Rows from block 3, named by matrix and row number. Each number is 128 + 24 x the weight over its row's rms, rounded and kept within 0 to 255. All counts start at 0. Numbers have three digits each. After the name is the row's rms in percent of the matrix's.
# conv: 3x3 conv (model.mid.1.conv.weight, 256x256x3x3), inputs 48-59, a 3x3 kernel for each
conv.134 091:145125114122137103133138139136145110136157127150141153135151135150119126135141120135103119123131130124147108114122132115097120118117152120147128151131123135145136131195147149136143128175119106117127095128122097146137123110134122146143136136148125176170108153163158151169103125133120159139128122106138123120151138124160153119
conv.135 085:147142094163163111151143118124132129111123136106111109105101142126094095124129117099134144123133162099117123135154131126144131128139100136150158135175172100144125164123125127107127129105167129112101172161131165126133132129119148136133149148137139167124148159123145138125100112095143136117114101106092094125120126142091113138
conv.136 080:130144163133139175098127143130147143126145137125135149098125114106124145147139117128107120115115131160145129139114110157126138127128121078107136114130130101129140109133120117106097148125119140133089116135109122136100130122153134114156118109142103103120107135122106104108128125119141131125141128147118094098104119162137133129
conv.137 105:111126147122122129146149161122125153116119138133114151114111133130094113121109102134154144102114109097105106109121116124114103128121108137111122142130115156131117106171125172159127121116106111105122135133126120124118166171150154143109129117096110160163103126095086132122139159096120127081128132090134133163128164117103104089
conv.138 097:101118101118134134131130124112097120119127137139125152145136146120120108153145115140136128117125123136125152142170144125124123125140142093126096113091094129121113136154164137150149118136148098110094137136128133151135120100128130127149143136141122113149135128147129114130132127107121120106123105125103108102116154098127139155
conv.139 077:137131125136104123140097144189164164146131136140130120137120156148136156153140166141142141160155157142116126169148158112101145126136146084142092148152152118125138129143164122131140123105126116135118111112113130130132154143147155137128141123140144142122114119104116108086147144173132108176106123104113100157108102128146136186
conv.140 088:153143167125113131172151172138105110146110114148118134170167169136136134151159161162137141176162148120107120188161152194161148179151145143163154160139153156152165115121123129144122117118108146127138134104124137126127138145150119128122116128107120128139139152151117113122156150136134125125165135125156149119181180184140149158
conv.141 099:132136148139156155134137149153141152092091094137131126146123111158147144160142165142162150131175135148193145161111139130143123158133158153163173128150171149123154115110097141132119156143148091115133108122126135144121115116099080094094135138132115056082114096078099120136139141147178146160151144133118160160172156164126139122
conv.142 097:119115095125126142150126129101119117123131094126131114137118130169147172009014031116097089126116110116141125085078061145159152104096080116126123129131113124129133157148139140136126098092084133139151120127118119135124137115138127125130171157161151151164120142168090135142106102094134117132121145146153151147109089064133130136
conv.143 076:136153155125133150116109097146128143129107128137142134152150157136145131175169157131139129137132145151151131146143127149154133110130125150114109138099136101090090127142135119121112116131128111097122121120139112119135124111123097091113151112129102126116139151104093105085164139130143141140098121118091119123117127118138147138
conv.144 069:134145144135133123120143149160145142104114098135124160111143130138115092123107085150150144145129114108128114131152122084116118120171145147128135116135096150139123106164142119129144141162147114118098123136131119123101106123133110120120104113095141115116068122118131148115133135119142132140148162167105119124156163152109099099
conv.145 093:178155118134125123150113113151139113118101126143129128099087105148133130125090125130119141155127127133099128146102123133107141143095115124131137099095127128137135161117119119129132141106110165165166137114133152140131122130132120089114110109121122111114117087088144134105115105124133115110122109120092111136154099125112117117
conv.146 095:162162149119113137139134138112127135151156169104097125122106121127114097112129105131155141120122110110115107124134115096120123130102107128156151123125100129146176129089098171156140128124127119111124116120142133137118170156141126123144117108119114106128124097141101098129177166155110125133148120125129133152072088071140133121
conv.147 100:116117124152140146148129156133133130123138117169168159083106131114133144126138147129113092122121113129128115123143147120116134110109128072091102136108136104099138143124122108109125140143158137130092152153131132155144155145137154151143156152159104104123128111140112132137114105116129127141128125145097106099144148172091099101
conv.148 102:158130132122098097113096080127135111169149124132149100127125135127147139139120120149149146123137127137122140131131133156139144133106107193219211152152134181188166162147147169159149134124143134124140132134125115124140124129133118119124081078088142146128134145105183172121176185179105123135134137146127128141115115112159139137
conv.149 097:113107119163138135146134126121117120089095116151138134141132116135137154133116117112121130134119127095111143129140129121126104137141146116103104184163169158167158200174184130141130132114129136138149154141132155137127130112128138132123116125122106117119132153149098115108166150148209195187152158158055060072136154137098106126
conv.150 086:151147118131130125176156105185152177169132156173145134151168160171165147098099101137136144154131135138138152137135159132146142137143135145157143128123141143156123156126115167155166144134111127136141132129139139140167156132127129120123161159158151092131154120155180152145093112152126106133117136152105082106138167163155141134
conv.151 089:166142136140138115086117156114123126100113100148151122139129158150107123147151156133130137151143146184143140145137169153127128133125115156174162140137120164159112156147139137146124131129131104116112094117130132123116118121120099105130199158148151173139166158133175135089139130140154146116107131110134115105114082101114117100
conv.152 104:148153150156150137149155148132142131113118121112136140124139161117115141111119124148155152158164159145155151159159165156157140150144154144142147158167150151141149162158145179175153136132129114129141128137123110128123140130120137122129115097098128128135147143147122107112140130154140123143131114129159155167098130133111124136
conv.153 094:151153138150146129086138158163106125104128141165160136153173147103118112167179150198147168133114130152126176163171119128129153164153138154140158156161129184159185139145154162165192133145143121129131126142150117157145131131112143150154206206178180185134141145123183140146161158157130160141143148186113147150132150152160182176
conv.154 077:139115120115130124096116146126100129128124133133094118130131145109105143097088117143166127125128137088098085104100099136155132129115149102145129068113104085121129117122126134102125128127152128101124090109129078097134144137144118131152089097138102142114081103114102105135144150119088153141068090083136104119178128154166112112
conv.155 090:121126133106107135079087110119104105093087104088094111120108120132107120136116113094103097095109101073073088109123114093102095109127124057075093102103116077070083106118125100101110088082115130110125140141146112120121079080085081083097080087096086086078111107106117103082093103112125117115098094071133128112115115102080084093
conv.156 092:117125109116120117132129126155119103113098089154135114136161153132153167111136164117144151125137126113108123125159144127138134111139118116094114141106135133105141150122129127123109159160148131123148120103139112120130113108128116122120105107119115115089120119097118120102148139143145136144114096109124135109144143131139130110
conv.157 094:138128109139157156136128125142124137182148152087092121119135127138122112125132107131141139114118104113129093093094140120130142090115129151137169149137128132140140132130155124120136127140139134114109121116108105090092125154147124145151105138155136143180168158141118131145127148147116099085169157120145125104127129128116110104
conv.158 092:119126159113122130119122129139154159115139097120146121155140145141150112110123120113130139075101114092123111142107101124124133082100099160139093131122104131135109152154118133130146131144133146180139115144108112128112139120139110144142123111109152140152121094136134149154108148128110141141119131116150159158100126136130112134
conv.159 091:117102118128142150137115154147125127148117128143123137109092119133123110126119130135110124140132129151124134094090095107133136113145158131116112138102148108121132122110133125128135150137138106107112142136130154139145132139154157151192149136146144151133120140136120134098112116129136102098174144128126126133113121119136141133
conv.160 111:140148147144138114144137124132144134177144112140135122124134144125160155132169140158126159127096133149095149155143131128131110134108098135146155118124106123137116132150158142129130117118141133155139126138130125141146144171144118142143122129137166143163135103135154104119139149144143163146111130104157205164124145176102127099